{
  "encoder_activation": "quick_gelu",
  "encoder_bias": "all",
  "encoder_moe_every": 2,
  "encoder_conv_stem": true,
  "encoder_layers": 14,
  "loss": "l1",
  "decoder_blocks_per_level": 1,
  "decoder_block": "basic",
  "optimizer": "adamw"
}
Rows from block 2 of the decoder, named by matrix and row number. Rows with one number belong to one channel. Each number is 128 + 24 x the weight over its row's rms, rounded and kept within 0 to 255. All counts start at 0.
# convs0: first 3x3 conv (decoder.decb.0.0.convs.0.weight, 144x144x3x3, standardized in use), inputs 80-89, a 3x3 kernel for each
# convs1: second 3x3 conv (decoder.decb.0.0.convs.1.weight, 144x144x3x3, standardized in use, transposed), outputs 80-89, a 3x3 kernel for each
convs0.21 [112 101 118 132 116 124 128 142 144 109 146 140 146 155 142 147 118 138 132 120 161 145 132 130 123 103 122 117 147 122 132 106 115 142 117 157 122 103 145 147 115 122 157 154 136 109  86  99 133  84  91 103 114 145 154 163 150 142  96 113 128 112 116 168 149  91 125 146 130  90  66 100 113  93 121 160 154 163 122 130 128 117 107 136 129 141 129 142 123 116]
convs0.22 [149 157 133 140 152 154 148 131 136 118  87  76 127 144 139 113 135 118 133 158 156 116  97 125 134 152 156 141 121 117 116 127 125 114 107 105 135 124 118 133 101 114 139 127 107 120 139 141 145 138 143 123 140 116  75  53  70 148 138 152  85 126 129  79  76  78 110 111 146 139 116 167 136 168 150 117  97 111 113  97 109 180 183 178 139 143 150 129 126 123]
convs0.23 [117 138  89 161 125  92 150 115 123  84  92  89 123 124  56 139 142 141 124 124 159 111  93 130 124  97  96 154 162 133 167 129 112 158 136 126 128 119 141 143 136 135 132 121 116 140 136 159 113 131 130 109 137 132 102 115 124  86 154 112 126 124 130 135 114 119 142  99 121 130 182 140 151 162 127 136 144  94 166 150 123 157 109 134 138 136 160 141 108 121]
convs0.24 [129 123 105  84  95 102 122 138 141 147 110 122 139 117 114 119 120 115 160 144 146 122 145 127 145 150 150 132 144 114 129 131 140 113 113 125 101 120 118 131 139 125 144 129 147 135 126 131 135 141 119 129 130 109 127 141 135 139 140 148  84  89 100  81  60  96 171 163 157 116 142 138 154 180 167 145 144 143 109 135 126 138 140 152 140 158 155 135 132 149]
convs0.25 [120 119 103 127 119 121 113 146 128 128 134 121 134  99 111  95 119 120 138 133 148 107 160 164  80  98 107 140 133 165 111 109 110 131 115 141 115 125 129 137 125 111 118 134 131 141 130 134 114  98 124 125 122 135 157 164 152 120 115 100 124 104 135 121 164 133 137  90 110 139 132 140 149 138 116 147 141 160 121 137 112 137 108 113 122 145 158 138 147 138]
convs0.26 [134 123 135 133 130 133 154 135 114 100 152 142 146 110 154 182 100 164 120 130 112 169  78 114 145 125 109 132 100 144 125 141 151 122 144 111 122 126 136 135  97 156 132 122 116 133 143 150 116 161 103 134 139 155 132 112 131 138 102 129 100 112 123 140 137 108 119 183  76 155 119 118 142 127 107 163 109 119 150  69 127 128 123 118 123  85 114 105 150 141]
convs0.27 [130 124 119 165 112 139 120 129 120 125 128 121 104 152  99 147 132 148 160 110 156 166 139 101 134 152 132 129 142 145 126 131 158 123 129 141 140 122 109 137 103 115 149  99 127  99 147 113 113 183 135 136 151 119 114  76 149 158  84 151 103  69 150 135 115  96 126 136  85 157 123 117 128 121 149 160  96 128 133  94 132 152 128  93 129 118 119 129 133 123]
convs0.28 [123 138 110 149 160 135 116 103 123 120 108 120 123 146 106 145 111 135 103 131 123 142 147 142 128 150 156 138 133 103 115 119 145 115 128 160 118 101 111 104 112 134  97 112  93 127 120 166 141 130 117 169 123 149 128 168 127 160 117 143 145 106 125 165 176 122 151 129 149 126 111  69 132 124 106 120 114 116 114 123  94  97 120 122 118 133 125 139 130 162]
convs0.29 [145 118 141 121 109 151 119  92 106 121 116 126 134 128 100 106  77  99 100 123 104 121 123 134 117 145 131 145 119 103 119 115 105 131 113 128 122 122 146 127 143 144 113 118  97 133 118 137 128 143 147 150 125 135 116 161 140 113 138 115 107 109  95 143 131 109 124 145 122 166 139 103 121 146 130 141 142 137 146  89 118 158 172 161 127 132 136 146 148 174]
convs0.30 [124 163 135 123 146 139 126 134 153 137 124 155 112 128 118 123  89 103 117 147 156 127 118 124 142 128 114 109 113 126 130 117 125 134 124 118 127 121 129 117 112 104 132 141 114 148 112  98 134 145 130 133 136 107 177 153 170 130 145 127 109 102 118 154 116 101 190 108 124  90  77 137 122  82 123 139 129 104 123  96 112 128 165 153 114 139  90 115 104 121]
convs0.31 [135 138 127 131 150 128 164 156 162 130 119 117 131 141 117  82  97  83 136 108  88 125 134 134 106  89 108 145 126 130 109 133 127 114 139 124 116 125 110 140 106 129 131 129 155 140 120 110 104 146 108 110 160 121 115 143 126  81 110 117 115 154 167 111 103  78 144 150 106 107 130 114 107 110 136 140 161 163 124 107 157 125 118 137 133 148 131 155 140 153]
convs0.32 [114 112 128 174 154 148 145 142 160 142 125 132 105 149 147 129 120 127 126 145 134  99  87 111 120 118 125 116 110 136 137 131 137 119 123  95 112 145 144 135 147 158 130 112 112 110 105 110 123 131 129 115 107 123 147 129 113 140 147 159  56  90 111 174 107  93 144 138 149 140 122 141 122 123 136 146 164 142 162 121 145 142 166 147 117 132 135 115 104 125]
convs0.33 [151 117 104 113 106  81 114 151 139 137 127 140 156 153 109 150  99 103 104 123  80  93 109 127 137 121 112 164 145 135 114 124 148 148 154 171 150 158 123 109 146 150 130 138 137 132 150 121 100  94  90 143 155 163 118 110  96 115  85  96 147 149 102 127 121 116 121 128  88 148 149 134 124 140 143 134 103 116 145 125 147  93 113 111 110 121 125 131 132 123]
convs0.34 [165 171 169 118 163 159 147 124 167 151 126  99 124 115 135 165 118 145 146 112 121 146 100 128 113 143 136 118 111 117 136 131 119 133 144 139 120 134 133 124 113 102 113 145 134 127 124 114 130 111 108 127 136 139  73  60  92 122  55  86  96 131 143 125 121 137 152 164 146 143 143 133 156 146 115 155 109 118 141 124 142 129 134 120 152 117 149 128 153 169]
convs0.35 [137 145 107 148 124 131 144 112 145 164 134 148  99 173  96 103 169 112 109 133 148 114 128 117 145 120 141 143 145 125 154 145 124 147 147 126 110 117 139  96 155 120 118 123 117 139 144 123 140 118 118 154 145 101 140  97 167  62 171 111 149  89 149 111 137 112 145  97 124 127 140 145 118 107 125 106 122 137  90 143 114 107 117 126  87 138 123 160 112 122]
convs0.36 [111 132 131 137 123 133 160 124 161 142 136 125 114 118  91 150 131 106 119 137 116 123 118 112  89  92 110 112 128 127 112 112 105 140 147 134 136 114 155 123 114 155 110 123 110 131 149 103 133  96 126  94 117 125 125 126 157 129 135  79  95 110 111 148 137 161  89 115 142 116  89 138 147 112 143 101 126 130 138 102 128 139 123 112 114 147 144 155 147 164]
convs0.37 [138 140 146 139 150 130 136 130 125 106 114 142 122 134 154 120 124 132 133 130 134 140 125 137 141 133 119 111 127 127 130 131 147 105 104 109 125 111 109 111 130 131 132 111 104 146 137 138 137 118 117 155 154 160 147 116 115 153 113 135 117 108 130 120 125 132 139 140 135 120 105 125 137 143 140 129 142 118 170 173 149 149 165 144 130 117  95 111 129 107]
convs0.38 [129 161 140 113 140 144 127 138 144 151 113 125 147 131 142 120 137 167  95 117 108 131 134 132  95 107  73 100 119 140 133 110 134 134 132 136 145 132 128 114 123 130 145 134 150 125 106  97 125 110 108 147 144 139 117 163 131  69 107  65 119 104 124 128 124 112 147 152 148 126 118 138 131 131 128 102 159 148 121  94 134 136 156 126 144 116 142 126 149 153]
convs1.21 [141 125 122 117 177 133 158 128 172 127 167 148 133 131 155 117 140 158 115 142 121 130 141 135  75 119 128  96 176 127  84 161 148 106  90  88 119 112 141 145 159 169 134 142 100 118  94 109 144 160 145 128 127 150 126  89 142  97 129 107 129 124 143 177 170 142 145 151 159 121  98  83 126 151 159 149 152 155 118 112 130 113 130 116 162 184 187 113  93 116]
convs1.22 [150 151 116 111 126 111 125 144 138 132 120 135 117 116 120 114 130 129 144 175 151  85  65 128 130 157 151 126 102 145 110  99 141 122 151 140 160 157 152  97 102 131 164 137 127 144 146 131 114  89 116 124 156 119 122 134 122 105 114 136 118 134 135 138 109 127 145 136 110 131 128 148 127 150 167  94  81 112 104 118 144 157 171 167 129 105 130 133 152 150]
convs1.23 [163 167 170 153 102 139 151 133 116 119  85 127  64 120 116 136 125 127 140 148 144 125 152 159  94 109 104 111 113  98 104 137 116 171 133 115 157 150 162  95  59  98 100 109 142 128 142 151 129 107 148 143 123 149 129 165 153 146 134 148 110 135 137 135 160 169  93  84 122 104 115 134 103  88 133 120 143 138 113 101 111 124 140 142 120 113 136 153 124 165]
convs1.24 [148 124 139 131 141 145 138 138 143 116 128 118 141 132 133 124 125 123 128 144 138 103  98 110 120 118 119 122 133 145 135 133 125 113 112 132 138 125 131 125 122 112 158 145 116 132 109 110  97 109 126 122  80 106 115  98 118 117 133 120 119 101 118 173 123 152 141 174 120 108  92  96 137 153 142 105 119 136 106  97 106 114 110 115 140 102 113 167 148 144]
convs1.25 [134 148 147 122 104 123 108 129 115 109 114 117 115 103 129 117 151 134 109  90 126 128 179 143  81  60  82 113 111 118 117 107 133 121 155 107  98 113 113 134 130 128 107  80  87 119 134 113 141 125 133 155 151 116 130 130 114 136 147 152 132 114 135 139 165 156 136 103 124 121 150 112 142 146 152 132 105 151 146 176 128 113 125 124 119  84 130 120 133 103]
convs1.26 [114 141 122 131 122 129 117 121 142 124 122 136 123 119 130 122 117 116 154 144  89 161 111 128 142 157 114 138 144 137 116 117 135 122 132 140 138 139 138 137 162 134 133 145 126 104 145 145  89 197 145 109 109 120 150  92 130 149 107 118 149 122 132 113 144 122  82 185 109  84 123  96 139 136 158 111 100 143 125 127 121 143 147 128 132 184  94 148 139 114]
convs1.27 [155 142 160 154 103 154 132 135 157 143 110  82  76 160  75 119 141  98 140 125 147 113 142  98 121 119 145 104  99 110 121 127 127 129 140 130 146 154 145 120 140 111 120 141 130 117 109 144  97 121 122 134 104 168 113 154 139 131 161 125 139 106 128 106 146  98  89 172 103  95 127 103 150 120 119 128 127 135 153 129 114 159 123 122 132 111  79 128 120 103]
convs1.28 [154 159 155 137 127 104  92 104 117 123 117 137 138 144 141 138 131 132 103 109  91 144 120 127 159 191 151  88  86 119 104 164 152 166 151 175 119 144 163 144 146 108 141 145 141 127 120 121 170 162 149 123 103  93 137 141 133 130 156 162 119 112 127 160 149 132 159 158 130 126  90  89 160 158 186 131 131 128 120  99  97 142 124 138 141 159 150 132 130 113]
convs1.29 [103 116 119 131 161 158 107  93 110 136 167 173 128 128 126 125 163 137 114 116 100 142 133 134 143 162 142  99 163 150 110 102 130 137 108 117 123  98 127 148 164 143 136 125 143 109  89 114 147 148 125 114  99  87  91  68  95 123 170 158 112  81 127 154 125 129 131 153 123  72  78  73 160 161 149 131 103 120 125 120 109 122 120 133 134 135 132 139 122 121]
convs1.30 [128 109 149 144  99 128 126 113 115 129  86  90 124 163 106 123  84 123  94 167 127 135 164 142  97 116 139 103 110 135 112 128 151 118 110 119 138 143 106 129 139 123 130 121 128 113  74 106 150  88 147 128 141 163 115 189 149 145  96 142 110 161 136 108 123  99 140 139 116 146 158 129 131 110 124 116 144 109 112  79 117 137 136 110 145 137 139 130 144 125]
convs1.31 [104 123 148 103 107 128 129 137 137 141 130 147 166 152 143 150 129 117 106 140 136 136 140 123 109 136 103 122 175  95 138 142 137 167 162 162 100 138 123 143 173 153 130 149 133 121 111 120 160 176 122 129  95 115 113 131 139 100 113 130  94  80 121 110 103  95 124 149 107 129 115  88 135 135 144 119 143 146 149 127 114  99 134 120 127 134 122 144 124 140]
convs1.32 [137 103 116 113 115 126 129 134 162 115  98 113 113 136 105 115 111 127 170 184 163 125  89 155 128 155 138 159 110 123 100  99 161 104 101 151 107 107 122 116 138 160 163 163 137 116 127 125 125 145 162 117 141 125 146 144 160 113 102 121 121 147 132  92  79  95 133 145 125 119 113 121 152 129 162 132 152 111 129 121 158 121 127 127 140 139 144 133 149 134]
convs1.33 [125  94 118 152 119 118 131 133 166 120 148 136 121 153 157 144 160 172 121 154 135 137 130 146 111 127 128 156 108 121  92 157 164 167 112 133 148 145  85 136 138 111 180 147 156  95 136 122 105 159 145  99 134 140 104  86 107 126 105 113 103 105 112 138 132 148 132 155 140  81  74  75 143 136 132 131 150 145 111 131 129 102 126 145 142 139 118 132 137 157]
convs1.34 [124 153 109 119 109 110 122 141 158 139 125 130 130 144 154 118 105 140 146 155 131 103 120 126 104 128 143  95 124 112 110 158 110  74  57  59 139 131 146 126 120 103 101 134 164 174 126 149 171 143 157 150 128 136  91  97 104 103 105 108 132 121 130 141 118 120 128 141 151  92  98 132 150 137 156  92  73  85 116 103  85 174 138 162 137 108 131 118 105 129]
convs1.35 [136 134 155 131 125 147 135 141 120 138 103 125 129 164  99 148 119 152 116 124 179  84 150 110  84 109 152 128 113 110 139 145 107 120 116 123 114 129 118 103 108 129 115 117 114 127 125 118 148 110 146 143 133 126 117 148 139 126  99 186 107 152 149 114 146 104 149 101 124 102 143  91 118  82 147 139 138  87 110 105 118 136 147 143 151 115 182  93 137 115]
convs1.36 [123  97 135 142 100 122 134 102 106 149 149 137 143 168 170 140 143 172 135 131 101 128 137 130 107 105 127 174 133 135 119 121 138 134 127 132 153 140 144 179 148 141 186 191 172 135 130 120 154 140 128 135 133 146  87  84  99 105 117 143 114 142 160 154 141 110 168 164 104 140 118  99 139 135 148 128 162 147 127  95 118 144 164 150 177 168 164 138 157 161]
convs1.37 [109  81 119 128 134 126 133 111 123 120 128 123 132 117 120 130 144 135 139 186 130 109  95 121 140 170 141 129 135 136 141 119 125 140 134 118 111 108  98 113 158 128 114 103 126 136 124 118 124 147 136 138 131 121 131 123 147 125 133 126 113 100 132 132 117 129 140 176 127 122 105 122 130 125 117 110 142 140 129 109 119 106  86  97 121 171 143 122 102 129]
convs1.38 [101 103 140 111 121 119 140 104 112 120 108 110 136 128 122 151 146 168 121  84 115 129 149 149  99 100  82 106 185 141 137 179 159 133 128 126 117 123 156 137 124 173 160 151 140 127  81 100 149 114 122 142 127 111 122 109 108 128 129 138 118 123 107 158 168 164 160 155 146 108 134  98 137 109 134 146 173 150 119 100 123 138  89 109 164 127 145 146 135 134]